Rows from expert 6 of block 5, named by matrix and row number. Rows with one number belong to one neuron. Each number is 128 + 24 x the weight over its row's rms, rounded and kept within 0 to 255. All counts start at 0. After the name is the row's rms in percent of the matrix's.
# up: expert up (model.blocks.5.mlp.up, 8x256x256), inputs 64-95
# down: expert down (model.blocks.5.mlp.down, 8x256x256, transposed), outputs 64-95
up.92 168 [167 172 141 142 191  82  83 126 132 152 143 147 133 100 108 164  92 121 141 131 146 139 178 164  69 119 167 104 140 110  93 155]
down.92 106 [177 119 149 103 108 130 137 119 150 128 139 151 131 153 159 102 154 153 142 166 110 140 140 190 109 178 101 108 172 144 129 140]
up.93 039 [117 124  88 162 109 126 141 137 183 140  98 156 171 129  97 113 169 146 150 103 114 131 156 117 125 108 116  94  81 157 156 146]
down.93 098 [134 122  87 172 136 127 132 164 140 119 107 138 123 128  94 142 119 149 139 104 151 143 112  98 147  68 144 156  93  93 134 128]
up.94 032 [114 116  98 151 151 100 147 112 137 157  81 158 147 177 137 127 128 153 164 114 141 120 120  94 131 126 134 123 118 143 145 125]
down.94 099 [134 131  81 176 138 122 130 170 138 114 113 137 119 134 106 148 123 140 126 107 149 142 123  87 156  76 148 158  92  99 131 125]
up.95 152 [148 137 101 107 123 128 108 153 125 131 140 108 128 139 141 125 118 139 129 102 127 138 129 158 138  84 108 178 151 119 142  82]
down.95 104 [132 154 142 138 123 124 121 112 110 150 147  81 128 153 124 122 135 118 150 147 154 142 119 159 127 151 125 101 137 174 122 131]
up.96 030 [111 122 149 140 164  83 126 141 157 166 102 123 117 156 113 136 162 115 171 125 145 136 141 143  93 117 148 122 126 140 144 185]
down.96 100 [130 124  69 178 142 121 122 166 138 108 105 138 116 131  96 143 125 141 126 114 149 140 126 100 150  69 145 156  87  92 129 122]
up.97 039 [113 120 134 125 114 154 148 140 127 146 106 142 122 124 125 147 110 145 130 126 151  93 122 144 132 112 123 117 123 166 137 130]
down.97 099 [131 128  79 179 142 124 120 166 145 113 111 136 123 129 101 146 128 146 131 113 148 134 113 103 149  64 147 159  91  91 131 122]
up.98 175 [132 179 110 164 115 129 104 181 135 125 133 130 110 157 108 134 125 138 123  75 126 145 172 147 102  88 138 161 109  91 118  98]
down.98 108 [164 133 155 172 136 119 131  96 128 152 146 104 113 152 119 115 141 123 149 147 134 159 120 172 136 155 128 101 150 158 119 136]
up.99 039 [104 161 127 129 142 148 141 125 126 182 100 126 119 130 100 135 123 156 166  86 154 108 135 142 133 131 150 136 118 121 128 167]
down.99 098 [137 124  79 176 137 123 125 171 137 110 106 143 125 135 104 136 113 151 127 116 152 142 114 104 145  79 140 153  89  94 131 122]
up.100 089 [111  82  98 148 114 172 101 141 143 126 120 160 126 188  92 134 134 127 142 120 146 114 161 140 112 136 111 106 104 124 131  93]
down.100 092 [129 130  83 158 147 125 125 154 128 110  96 143 117 127  88 113 124 140 112 112 151 123 111  93 143  63 145 152  88  86 127 122]
up.101 148 [137 134 105 124  80 130 124 152 130 132 129 140 107 174 112 112  97 187 114 136  97 143 120 136 100  95  97 140 118  96 132 107]
down.101 093 [149 146 151 176 143 133 106 113 140 119 138  93 100 143 132 139 117 120 123 118 141 160 133 159 124 145 142 136 144 133  97 117]
up.102 030 [135 129 103 148 127 128 135 143 125 183  77 112 121 127 153 165 153 114 124 138 139 143 154 100 110 144 108 137 141 149 158 117]
down.102 099 [139 131  75 181 139 126 123 171 134 113 106 143 118 130  98 146 127 144 132 114 141 141 122  93 143  67 144 153  89  90 128 126]
up.103 035 [113 109  91 182  69 165 140 144 188 148 114 165 137 183 154 157 178 157 153  88 184 139  95 145 113 140 135 138 139 149 121 138]
down.103 099 [138 127  86 176 143 128 117 174 135 113 113 135 114 132  99 144 121 141 134 106 150 134 124  93 151  67 140 156  88  98 127 123]
up.104 032 [129 126 108 123 104 128 111 124 138 140  69 108 141 135 113 153 169  96 132 111 145  98 129 159 108 139 130 100 125 148 157 132]
down.104 098 [141 129  82 175 135 125 129 168 140 104 109 142 120 127 103 151 125 148 132 109 148 139 117  92 149  66 145 164  88  89 135 116]
up.105 032 [153 133  92 145 149 142 122 127 171 192  87 155 155 115 139 105 133  84 130 141 129 147 151 110 159 159 126 140 119 140 141 131]
down.105 095 [138 135  86 183 141 118 126 180 137 113 115 129 121 130 102 140 128 145 134 111 147 139 114  99 149  80 143 161  95  96 132 126]
up.106 033 [106 134 123 153 109 150 126 150 142 140  91 109 153 147 148 140 191 151 156 145 162 120  99 142 102 135 131 104 131 144 124 108]
down.106 100 [133 124  74 181 143 129 123 168 138 101 113 140 120 129  99 149 128 142 135 104 145 138 121  91 144  61 148 164  88  91 132 125]
up.107 033 [ 95 133 126 141  69 133 141 116 159 109  78 153 141 129 155 166 127 133 181 117 166 112 114 120 123 152 104 121 113 141 116 144]
down.107 099 [135 129  77 176 148 125 125 164 137 106 108 143 125 134  99 149 121 146 127 113 141 138 117  94 151  66 147 164  93  95 137 124]
up.108 055 [129 140 116 124 128 171 136 153 140 157 112 130 121 168 115 115 140 190 141 134 129  86 131 139 157 123  92 143  99 132 127 143]
down.108 091 [137 119  76 180 145 131 122 168 159 106 104 143 128 135  92 140 128 146 132 112 144 148 127  93 150  70 154 163  81  89 139 126]
up.109 048 [ 97 124 128 107  98 156 188 158 131 173  82 166 125 138  92  99 123 118 147 117 130 120 135 110 157 117 107 128 109 109 152 150]
down.109 093 [128 127  83 181 145 126 124 162 141 120 111 134 119 130  97 151 108 145 135 113 151 143 122  90 154  83 146 156  98  96 138 119]
up.110 151 [121 132  88 161  94 149 111 172 130 116 137 124 154 158  61 146 140 158 161 112 145 115 111 123  73 111 119 124  61 113 124 125]
down.110 097 [101  99  68 147 124 145 132 162 124 127 118 145 118 142 111 139 104 167 124 131 159 124 139  83 118 107 142 139 118 137 145 138]
up.111 134 [151 158 174 134 139 132  94 107 101 123 148 128 130  99 112 143 101 145 102 138 134 131 152 147 126 167 131  93 148 101  81 158]
down.111 100 [134 129 204  95 126 134 128  82 114 135 143 141 159  99 143 126 137 128 129 146  77 119 156 171  94 191 117  99 174 133 123 127]
up.112 053 [107 120  98 141 115  95 122 126 167  96 128 139 143 153 103 173 124 130 147  66 149 117 160 102 106 115 138 132 104 150 159 116]
down.112 085 [126 122  72 200 130 117 134 165 132 125 118 121 115 127  92 144 117 148 132 126 147 139 120 105 137  92 150 150  95  96 128 126]
up.113 058 [119  96  89 185 100 130 126 152 131 165 104 171 126 136 116 137 164 170 180 136 141 131 137 128  72 117 145 100 122 144 159 109]
down.113 100 [133 124  81 168 138 127 122 168 142 113 102 137 120 129 104 150 122 143 136 112 151 139 122  91 151  74 152 162  91  96 140 117]
up.114 032 [123 128 115 164 120 165 123 149 161 160 117 121 133 136 130 126 147 147 152 125 148 126 106 159 156 103 126 125 154 155 150 148]
down.114 099 [138 127  72 173 136 122 125 172 141 110 110 135 116 135 100 149 123 142 132 110 154 141 123  97 149  64 144 156  86 101 132 127]
up.115 044 [111  92 118 179 112 144 140 143 107 142 102 148 140 148  96 149 121 165 146 129 114 112 114 148  76 117 158 129 110 134 122 134]
down.115 086 [137 116  82 195 134 121 132 160 141 116 115 132 110 142  93 137 121 151 138 107 148 150 104 103 142  76 142 154  94 101 133 120]
up.116 158 [133  82 104 120 134  76 136 155 193 132 147  98 117 162 145 158  81 147 126 138 117 101 133 112 145 105 136 127 131 112 174  77]
down.116 093 [ 87 119  86 130 121 116 129 127 142 169  99 122  53 133 150 146 107  98  99 120 140 156 129  77 147 116 162 133 103 157 135 125]
up.117 052 [110  82  99 136  89 156 120 147 138 159  99 171 102 163 115 136 144 140 183 101 170 109 111 132 122 106 103 135 122 107 158 139]
down.117 097 [133 123  82 175 136 120 129 178 141 109 115 147 122 134  96 149 122 151 131 113 151 141 123  91 149  66 145 165  97  88 130 124]
up.118 172 [104 121 122 130 125  67 132 147 177 122 136  97  88 168 152 167  99 125 114 121 110 129 107  90 142 123 156 107 124 128 170  89]
down.118 106 [117 117  85 175 108 106 145 149 150 159 115 103  79 134 134 131 120 128 134 104  92 131  90  86 136  74 103 140  94 133 110 130]
up.119 030 [128 120  81 134 118 142 141 132 150 156  75 167 135 132 102 111 129 136 146 121 165 129 109 139 127 115 169  90 125 132 150 125]
down.119 100 [135 120  78 172 143 118 126 173 135 109 110 136 115 132  98 148 120 144 131 109 146 139 125 101 152  69 147 159  91  90 129 124]
up.120 031 [143 108 125 141 135 170 148 142 154 173 119 134 102 135 120 127 135 125 168 104 137 143 133 144 128 114 116 126 124 151 173 140]
down.120 098 [137 129  83 174 137 122 125 163 143 106 108 143 114 138  99 151 126 150 126 111 143 142 120  86 150  72 143 161  87  95 135 121]
up.121 048 [112 118 123 133 132 119 142 137 150 123 102 144 111 133  98 116 165 148 165 134 154 136 103 131  88 121 155 112 119 150 157 114]
down.121 094 [137 114  70 176 140 124 130 161 129 118 100 142 123 127  98 137 114 142 127 122 139 136 123  82 139  82 145 157  89  92 131 120]
up.122 035 [111 106 127 140 132 122 128 154 155 170  96 160 140 120 142 135 115 134 161 120 168  79  99 102 114 129 117 134 130 119 132 143]
down.122 102 [138 124  77 168 136 125 131 168 145 107 107 138 119 131 111 149 119 145 137 110 145 139 117  94 149  66 149 165  92  96 128 122]
up.123 134 [ 86 136  35 121  48 122 109 140  98 106 128 156 143 116 133 130 136 169 132 142 125 130 117 122 118  38 113 168 118 112 154 106]
down.123 085 [153 117  75 185 105 106  95 119 127 135 129 114  98 154 120 144 134 166 170 105 153 167 121 106 134 112 121 112  94 132 125 146]
up.124 044 [117 126 101 150 126 166 127 170 161 136 120 138 133 136 134 114 120 171 182 133 144 107 121 139 137 112 114 160 148 120 140 141]
down.124 099 [135 125  77 174 139 124 123 175 139 113 110 141 118 138  97 153 124 149 132 110 146 143 126  97 155  62 140 159  95  89 131 125]
up.125 038 [105 123 110 165 150 131 147 147 130 142  87 185 152 156 128 185 130 127 152  95 132 139 126 139 112 127 116 128 104 138 131 154]
down.125 098 [136 132  79 173 138 120 124 171 141  98 112 144 119 132 109 149 121 141 128 113 145 146 117  99 148  68 147 154  91  87 132 122]
up.126 036 [140 148  96 153 173 142 154 142 119 154 105 150 140 117 139 114 172 156 161 141 145 122 168 145 118 125 131 123 109 139 161 140]
down.126 098 [141 126  74 176 141 129 128 165 138 114 110 139 124 136 103 148 118 141 131 108 149 136 123  91 153  76 148 162  87  88 134 121]
up.127 028 [100 113 120 135 104 145 130 142 114 164 120 127 127 129 118 134 108 137 173 105 141  98 111 119 158 117  92 129 146 146 154 138]
down.127 100 [141 128  75 179 146 123 128 165 136 104 107 140 121 134 101 149 124 149 125 112 150 139 118  95 149  68 147 158  88  90 130 115]
up.128 028 [107 151 145 160 137 115 143 117 146 136  74 159 155 160 118 160  95 108 155 103  95 129 114 112 137 114 136 139 142 162 106 125]
down.128 099 [139 127  77 179 144 122 126 170 132 110 112 136 114 127  93 144 126 144 135 113 149 144 124  94 150  65 147 167  85  90 133 118]
up.129 033 [100 126 114 136  84 148 144 129 117 139  88 130 156 122 100 157 141 147 164 161 157 130 143 143 170 123 117 165 126 169 148 150]
down.129 100 [136 133  76 174 143 122 124 167 143 109 107 142 124 138 101 145 121 142 134 108 147 143 122  87 149  66 146 166  89  86 136 125]
up.130 174 [126 103  99 185 110  80 115 147 167 121 136 114  79 163 134 199  98 141 116 126 124 137 122  99 129 101 181 117 128 129 181  89]
down.130 116 [104 125  82 185 110 109 126 167 139 140 122  89  91 128 123 147 116 125 104 100 130 147  93  88 142 104 134 132  82 131 107  97]
up.131 052 [115 162 130 130 110 137 152 126 171 168 109 133 130 116  77 129 166 149 139 115 177 129 123 136 111 140  90 103 100 143 141 150]
down.131 094 [129 112  75 170 132 127 124 173 139 110  95 148 122 126 105 147 112 154 137 112 145 141 122  87 154  72 138 163  95  93 130 127]
up.132 033 [122 133 131 135 107 142 128 129 152 163 105 136 149 154 118 158 146 152 137 104 149 138 136 141 122 147 142 114 105 145 167 120]
down.132 099 [134 128  77 173 144 118 126 167 138 102 113 136 125 132  95 150 126 139 139 111 146 140 121  92 147  69 142 162  94  94 131 132]
up.133 119 [112 129 107 137  68 168 123 137 140 112 101 164 140 132 156 144 135 133 150 114 131 121 121 149  94  89 108 128 138 132 144 109]
down.133 080 [145 124  65 150 144  98 127 126 129  88 116 110 108 121  88 108 112 165 125 103 137 137 105  91 136  76 110 158 100  94 137 132]
up.134 167 [133 180 105 156 124 124 104 176 129 126 134 122 105 151 117 136 129 127 125  75 128 151 170 158 103  92 150 162 119  89 121  97]
down.134 106 [166 135 146 174 134 121 127  98 124 158 142  94 116 149 118 113 136 116 146 147 135 160 125 170 137 153 130  99 148 152 117 138]
up.135 045 [111  97  75 105 120 133 124 109 129 142  87 151 160 166 135 135 160 135 173 129 174 132 116 110  94 154 131 141 112 164 106 116]
down.135 102 [131 129  79 182 140 126 122 165 135 108 112 131 112 135 108 140 129 138 133 113 142 142 120  99 151  69 149 163  87  97 130 125]
up.136 124 [128 152 145 151 131 132 111 109 125 145 162 112 171  92 142 177 131 158 123 140 149 119 155 132 134 137 144 110 137 115  68 148]
down.136 094 [125 123 163  99 133 134 140 111  99 124 148 148 186 139 129 108 128 122 140 130  91  94 136 191  80 156  82 110 178 138 119 134]
up.137 063 [131 123 119 125 130 111 120 132 139 141  86 183 132 150 162 149 154 141 144 102 130 130 123 135  99 118 112 106 124 169 140 141]
down.137 104 [132 118  79 181 135 120 125 171 145 112 109 123 118 131  99 155 129 146 137 107 147 133 117  90 150  78 152 158  88 103 130 122]
up.138 033 [111 148 126 150 112 119 143 131 121 168  81 159 137 142 104 161 156 123 146 119 150 116 116 113 112  94 120 151 150 148 158 114]
down.138 100 [134 129  77 170 140 124 131 172 136 112 107 140 121 135 107 147 119 144 136 108 144 141 122  98 154  62 146 164  91  91 135 125]
up.139 091 [158 138 113 133  99 190 110 162 151 172 120 144 139 153 143 128 160 156 150 134 160 105 141 146 151 112 129 137 116 157 107 175]
down.139 075 [ 84  95  99 129 143 145 114 156 149 102 146 120 122 127 110 171 131 149 131 107 171 157 107  62 154  75 137 168  75 109 141 118]
up.140 055 [124 141 127 131 117 123  90 107 138 138 127 148 147 183 128 151 152  99 158 107 133 137 161 132 102 128 131 110 122 151 139 124]
down.140 104 [136 125  72 177 138 124 122 169 143 113 114 130 119 129  98 143 124 148 131 107 145 134 116 100 152  69 147 161  87  97 128 129]
up.141 054 [132 110  85 146 108 137 163  91 186 153 102 149 128 124 173 156 104 163 177 150 142 107 156 149  76 101 137 143 114  99 113 165]
down.141 100 [133 125  79 169 128 123 123 170 138 112 103 139 117 129  94 144 130 140 133 110 140 132 112 103 150  63 145 152  89  92 130 124]
up.142 047 [109 148 108 161 121 136 143 173 163 154  92 133 136 141 114 142 166 170 149 150 149 118 129 124 133 123 134 109 134 137 142 161]
down.142 097 [139 123  70 184 135 121 125 164 140 117 111 135 123 132  96 140 119 142 135 117 144 140 123  97 138  71 142 161  93  92 133 121]
up.143 156 [128 101 103 121 112 136 169 131 136 129 129 116 148 100 145 177 144 121 153 128 169 113 102 107 147 120 109 144 131 162 150 103]
down.143 098 [ 86 145 145  48 122 160 122 169 137 147 114  90 121 153 154 121 127 108 125 131 161 101 127 123 123 121 126 122 147 158 131 125]
up.144 045 [111 145 130 140 144 137 103 163 140 147 110 145 110 126 135 139  99 180 160 144 139 119 133 127 151 138 124 127 147 145 148 127]
down.144 095 [144 125  74 179 134 119 128 171 138 119 107 140 123 128  97 142 120 149 120 117 142 144 119 104 136  73 146 153  86  95 128 123]
up.145 051 [ 97 121 104 154 140 139 154 152 136 156 115 125 136 167 107 140 152 151 198 124 165 116 135 131 142 109 132 132 104 157 116 138]
down.145 099 [136 128  77 179 135 123 122 167 135 110 110 147 118 127 101 145 122 141 129 108 143 137 121  99 147  68 147 162  88  87 130 125]
up.146 033 [ 87 159 121 164 135  95 136 113 151 142  89 120 148 126 126 146 130 115 142  95 157  95 121 142 123 146 134 125 145 166 103 163]
down.146 098 [137 125  76 173 141 122 129 163 135 113 114 143 121 133  96 145 124 141 129 111 145 139 122 101 145  72 146 160  85  93 136 129]
up.147 039 [112 138 109 111 126 114 122 101 153 158  85 193 115 164 152 171 106 191 138 109 144 132 147 145 136  93 124 130 130 160 129 161]
down.147 100 [138 126  80 185 143 127 123 166 140 106 112 136 116 130 107 140 125 143 138 112 151 148 119  90 147  66 150 162  82  91 136 124]
up.148 035 [128 117 109 110 108 174 151 127 164 188  92 137 142 144 134 138 151 165 142 124 141  81 131 154 144 115 126 119 174 168 114 113]
down.148 098 [141 133  76 175 147 124 120 166 138 105 112 139 125 127 101 151 123 144 129 109 146 136 123  94 151  70 136 164  90  87 131 120]
up.149 037 [133 124 143 129 147 160 109 143 150 149 112 160 103 150 147 143 100 137 166 134 145 108 157 154  97 108 144 134 164 121 145 152]
down.149 098 [140 133  77 184 138 124 125 170 137 108 108 143 115 130  97 138 124 143 134 110 143 142 120 100 147  71 143 162  83  89 138 116]
up.150 152 [138 114 117 133 120  96 101 131 137 135  97 160 113  99 106 140 104 128 147 122 157 149 126 120  85 126 151 102 122 136 159 154]
down.150 102 [127 122 169  49 109 134 130  82 122 138  98 170  88 113 160 115 111 109 107 140 118 116 144 150 125 144 152 112 167 160 118 137]
up.151 037 [123 138 136 132 141 108  99 109 159 138  67 164 155 111 129 143 161 139 140 137 143 113 134 124 114 143 121 116 121 131 133 112]
down.151 097 [138 128  73 178 137 123 121 164 138 105 102 138 122 133 102 143 124 138 138 112 143 142 126  91 149  66 141 161  92  87 129 124]
up.152 159 [159 129 102 128  99 120 120 129 125 144 143 122 131 117 101 131 162 154 154 154 187 110  72 129 122 146  99 105  90 144 167 130]
down.152 101 [120 113 178  49 122 134 141 120 136 111  89 160  87 100 156 102 112 135 102 157 157 113 146 149 113 173 138 112 152 157 132 149]
up.153 062 [103 138  93 139 137 115 157 135 178 144  98 140 135 146 116 138 128 123 196 140 171 116 161 127 145 113 128 132 121 171 154 126]
down.153 098 [131 118  77 179 131 123 132 175 132 127  99 145 128 121  98 137 119 144 140 118 135 131 122  96 143  63 143 158  91  90 130 119]
up.154 185 [104  78 101 183 136 114 203 151 176 126 151 138 106 168 138 145 147 162 138 121 131 131 116 108 132 138 156 129  81 132 174  86]
down.154 123 [125  99  90 158 161 137 116 143 132 133 116 127  86 127  90 107 117 126 124 153 151 142 150  74 147 145 178 119 105 110 141  93]
up.155 042 [ 81 134 135 140 154 152 138 139 144 155 100 130 166 143 111 143 121 118 162 113 143 100 112 143 137 129 112 112 111 166 132 155]
down.155 098 [133 125  78 172 138 119 127 168 135 104 114 139 118 139  90 144 124 140 135 116 152 136 122  94 147  66 142 157  83  92 132 123]
up.156 045 [125 121 116 117 106 138 129 114 160 144  86 166 140 143 121 115 158 151 153 117 129 112 137 126 113 128 115 108 111 148 120 134]
down.156 104 [140 113  78 173 136 121 131 173 148 119 108 130 112 134  98 138 124 149 124 112 144 139 123  94 152  76 145 153  87  97 134 124]
up.157 173 [106  80 116 171 124  85 145 179 150 111 124 104 152 132 107 112 116 130 137 108 121 133 110 143  67  98 147 111  95 102 103 135]
down.157 108 [104 107  92 180 146 141 158 183 137 140 139 128 146 113 137 135 155 164 135 130 102 115 100 106 137  96 151 150  70 136 159 154]
up.158 153 [174 131 113 133 144  91 106 113 159 146 149 149 126 103 101 132 101 154 158 147 158 118 136 142  63 131 139  80 119 128  99 155]
down.158 107 [132 139 157  51 123 138 131  97 123 138 107 188 100 104 162 106 129 127 107 164 136 123 148 142  97 159 143 114 165 151 149 148]
up.159 052 [ 85 118 120 156 117 157 146 125 185 160  81 148 148 140 130 145 135 160 149 130 144 129 109 150 163 104 125 112 147 146 135 173]
down.159 101 [137 128  74 181 140 120 125 163 138 100 105 144 116 131 101 140 122 140 124 108 145 141 122  97 141  69 145 159  86  90 135 124]
up.160 039 [139 111 108 149 135 118 135 167 176 197 134 123 141 123 121 135 149 129 171 113 157 111 133 175 130 117 129 130 116 120 102 124]
down.160 100 [133 126  77 167 140 122 122 165 140 107 102 152 117 126 108 148 128 145 129 109 142 147 121  89 156  67 142 162  93  95 135 124]
up.161 031 [124 116 106 137 143 177 145  99 172 177 119 173 130 141 127 142 132 136 148 129 140  87 133 136 120 116 160 103 102 130 134 161]
down.161 100 [135 129  84 165 138 123 122 173 139 106 102 143 117 131 105 157 122 143 139 115 145 139 124  95 152  68 152 159  93  91 138 124]
up.162 040 [120 144 145 146 121 141 195 159 124 151  69 158 122 145 113 131 134 164 142 130 142 133 138 112 181 102 116 100 102 106 162 128]
down.162 089 [141 118  82 174 145 124 121 164 132 117 107 138 123 129 106 152 118 146 132 107 145 137 124  99 142  88 142 161  97  91 135 116]
up.163 045 [123 119 101 143 134 159 173 148 115 165 102 156 148 158 123 105 146 163 130 125 147 131 154 114 176 117 109 112  96 135 162 139]
down.163 091 [132 120  92 171 132 122 117 165 138 108 110 132 110 125 106 147 112 135 130 114 151 150 122 103 144  93 155 157  95  85 131 125]
up.164 155 [134 130 111 164 133  88 148 134 132 121 137 142 131 128 140 112 144 120 141 134 131 148 163  81 100 122 184 125  91 115 130 116]
down.164 095 [129  72  94 128 120 136 141 147 123 134 143 158 158 163 103 117 114 176 156 175 157 106 153 131 136 145 117 123 160 148 138 119]
up.165 036 [118 127 135 165 135 150 126 171 144 189  88 107 101 144 132 143 111 150 154 176 150 116 131 149 131 100 135 145 149 125 118 138]
down.165 096 [141 132  69 180 141 125 125 170 137 113 115 145 119 136 105 144 128 140 139 109 143 134 117  97 152  68 143 157  84  92 128 121]
up.166 031 [122 117 115 136 171 136 115 150 180 203 102 164 152 134 118  93 130 148 174 115 153 122 145 128 118 129 121 140 117 123 164 139]
down.166 099 [130 126  79 173 138 125 129 168 135 106 100 144 112 133 108 152 127 147 133 109 144 139 122  94 155  72 138 156  92  92 134 124]
up.167 039 [139 128 130 130 141 139 105 144 155 146  95 146 134 140 118 123 207 168 168 128 147  92 106 131  96 117 103 148 109 177 102 147]
down.167 101 [133 132  83 179 145 124 126 170 138 122 114 136 118 134 100 146 124 135 131 118 149 139 119 102 147  68 145 154  88 100 132 128]
up.168 033 [102 117 121 148  97 184 104 130 145 158  98 166 139 140 133 163 140 168 161 129 154 118 125 154 148 145 151 140 136 134 146 116]
down.168 099 [139 125  73 172 147 120 122 173 132 113 109 141 119 134 100 144 125 140 128 117 153 141 130  94 146  67 141 162  86  93 131 121]
up.169 146 [ 95  70  75 147 138 138 121 166 186 108 141 124 113 175 165 145 114 146 117 141 106 110 123 116 154  96 140 118 131 115 157  95]
down.169 113 [101 128  59 157 134 107 146 156 155 160 135 132 102 131 117 179 117 109 121 103 138 121 123  77 140  95 146 133  87 140 160 125]
up.170 162 [138 153  75 144 101 111  85 157  98 127 135 139 130 122  74 138 138 135 161 146 139 143 157  99  94  66 142 132  79 122 166 114]
down.170 105 [ 98  95  77 174 127 114 111 134 100 121 120 151 120 177  95 147 131 174 146 122 172 158 110  82 150  92 160 142 103 143 138 136]
up.171 042 [105 134 129 160 144 128 128 155 172 148 104 144 148 154 150  96 158 147 134 118 117 134 111 152 126 113 147  96 143 150 148 135]
down.171 099 [132 131  72 174 136 126 122 164 135 110 109 131 128 134 109 149 125 139 136 111 151 131 114  93 146  73 141 161  93 101 128 124]
up.172 093 [109  92  93 141 105 124 124 135 190 173 106 147 121 155 100 161  86 162 171 160 168 123 164 128 155 106 142 120  89 130 154 104]
down.172 082 [151 100  75 185 149 143 128 164 145 136 108 135 133 129  98 137 128 144 155 117 127 148 112 106 142  78 131 140 112  73 131 126]
up.173 036 [116 116 108 164 153 173 139 145 138 208  91 144 112 141  90 155 124 126 152 135 139 140 120 136 104 121 138 103 138 159 133 111]
down.173 098 [138 126  81 177 136 127 126 171 137 112 113 141 117 130 102 144 122 139 134 108 144 138 121  94 147  72 148 162  85  91 129 122]
up.174 041 [107 162 114 142 128 121 139 132 124 130 115 147 151 147  99 165 170 138 142 102 118 126 155 104 102  87 158 126 114 151 160 153]
down.174 099 [137 120  76 170 136 123 116 167 137 113 114 134 125 128 104 139 123 140 135 110 150 143 122  94 151  76 149 155  83  92 127 125]
up.175 158 [115 142 113 126 121  69  92 134 165 122 126 145 119 120  89 134  57 120 119 140 133 133 107 130 109 117 158  84 141  94 150 142]
down.175 099 [135 123 147  50  79 154 129  95 153 146  92 149  86 113 177 119 127 122 119 131 129 132 124 129 160 138 135  99 143 162 105 159]
up.176 085 [113 122  83 146 110 162 133 135 135 135  95 177 142 153 124 131 147 146 183 111 137  94 160 134 129 110 109 123 116 172 145 115]
down.176 098 [140 131  74 172 144 124 140 163 147 112 113 126 117 139  94 154 123 141 138 113 154 130 126  89 151  66 152 152  90 107 133 133]
up.177 034 [119 122 147 131 126  98 137 128 158 139  96 127 136 122 117 157 153 110 136  90 157 142 156 145 134 122 131 107 137 141 121 134]
down.177 101 [133 130  76 176 138 125 122 172 131 112 110 142 116 129 102 147 122 146 134 106 144 132 127  92 155  61 142 163  92  87 132 120]
up.178 197 [101  93 108 160 116 123 126 139 167 137 148 104 158 141 138 138 153 137 145 105  98  78 114 139  90 119 128 116  93 126 123 127]
down.178 126 [113 146  79 190 143 146 175 188 169 138 153 131 170 105 141 144 126 114 142 133 119  69 134 115  99 126 149 154  84 108 153 112]
up.179 151 [110 138 119 130 126 101  84 116 141 136 128 164 132 183  71 150 117 151 148 128 172 147 165  96 149  96 126 111 116 128 147 124]
down.179 115 [148 107  92 190 156 109  93 133 130 114 127 129 109 128  64 119 104 127 112 107 124 123 101 110 132  88 144 120  91  97 117 131]
up.180 048 [122 164 110 170 119 132  89 145 154 146 121 139 141 152 118 129 172 124 145 127 184 115 108 140  98 101 159 107 120 143 147 133]
down.180 095 [138 119  71 178 137 124 128 165 140 120 102 135 119 127 109 135 112 144 140 122 153 138 115 101 143  70 134 155  95  95 128 119]
up.181 061 [105 127 100 133 116 145 143 136 154 146  89 150 139 140 129 125 179 115 155 124 153 152 141 127 129 110 130 149 130 135 154 141]
down.181 088 [132 138  89 147 141 125 133 159 141 129 105 137 113 128  88 144 125 158 120 122 150 138 129 106 148  85 149 154  94  84 141 127]
up.182 028 [155 138  92 146 155 148 134 126 165 191  97 166 138 149 163 156 167 110 136 144 150 149  97 151 132 111 129 145 120 139 163 135]
down.182 097 [139 128  84 185 143 125 125 168 136 110 108 141 123 134 102 144 124 144 132 118 149 145 117 101 147  73 143 163  86  90 132 124]
up.183 036 [109 126  94 126  94 144 147 137 137 186  92 132 153 190  99 121 150 127 122 141 127 112 162 124 116 134 121 137 119 134 131  91]
down.183 102 [137 127  78 181 139 128 130 169 141 107 109 136 117 128 100 149 126 144 130 106 147 134 123  98 145  69 146 162  90  93 134 123]
up.184 035 [ 54 174 120 153 141 148 124 109 154 163  69 129 159 117 149 159 130 178 171 135 131 130 121 135 114 130 123 112 133 136 155 119]
down.184 100 [136 126  79 174 136 124 123 163 135 106 111 142 123 129 100 143 128 143 130 112 147 141 120  95 144  69 146 165  85  90 132 129]
up.185 170 [157 137 142 147 157 138  96 121 143 171 140 128 153  84  95 154  94 154 133 155 127 123 175 167  81 136 136 109 147  88 100 126]
down.185 106 [133 126 147 110 128 139 151 113 116 138 139 166 184 143 145  93 143 125 152 141  87 108 135 197  87 158  79 138 171 127 120 133]
up.186 048 [125 143 110 139 103 122 116 124 171 160 117 101 140 144 136 166 143 141 181 134 173 111 166 167 136 131 109 162 120 126  94 119]
down.186 098 [132 127  69 173 147 125 128 168 133 106 105 140 116 130  99 146 120 141 130 111 148 146 120 100 148  66 146 160  94  92 134 121]
up.187 176 [112 124 118 139 136  79 120 151 156 123 142  78 100 169 150 162  84 118 114 129 113 131 107 107 110 113 157 116 122 126 152  88]
down.187 114 [124 118  78 179  96 129 166 148 132 157 134 106  93 142 118 137 125 155 138 107 113 116  81 100 145  84 102 133  81 139 120 109]
up.188 051 [110 107 130 152 120 139 127 129 153 149  89 134 140 151  95 115 153 130 151 108 165 126 131 157 117 107 108 117 132 152 131 124]
down.188 099 [135 125  79 180 128 119 122 174 145 120  99 131 114 128 100 140 120 135 136 106 141 142 124  88 137  69 140 151  91  92 132 117]
up.189 157 [103 154  80 127  86 139 113 168 151 109  94 193  96 154 110  68 105 149 127 149 118 134  77 134 100  60 112 133 136 106 133 119]
down.189 111 [162 125  65 121 104  99  89 137 147 112 132 125 102 128 140 124 127 147 153 134  77 136 126 121 149  83  80 108 138 131 121 125]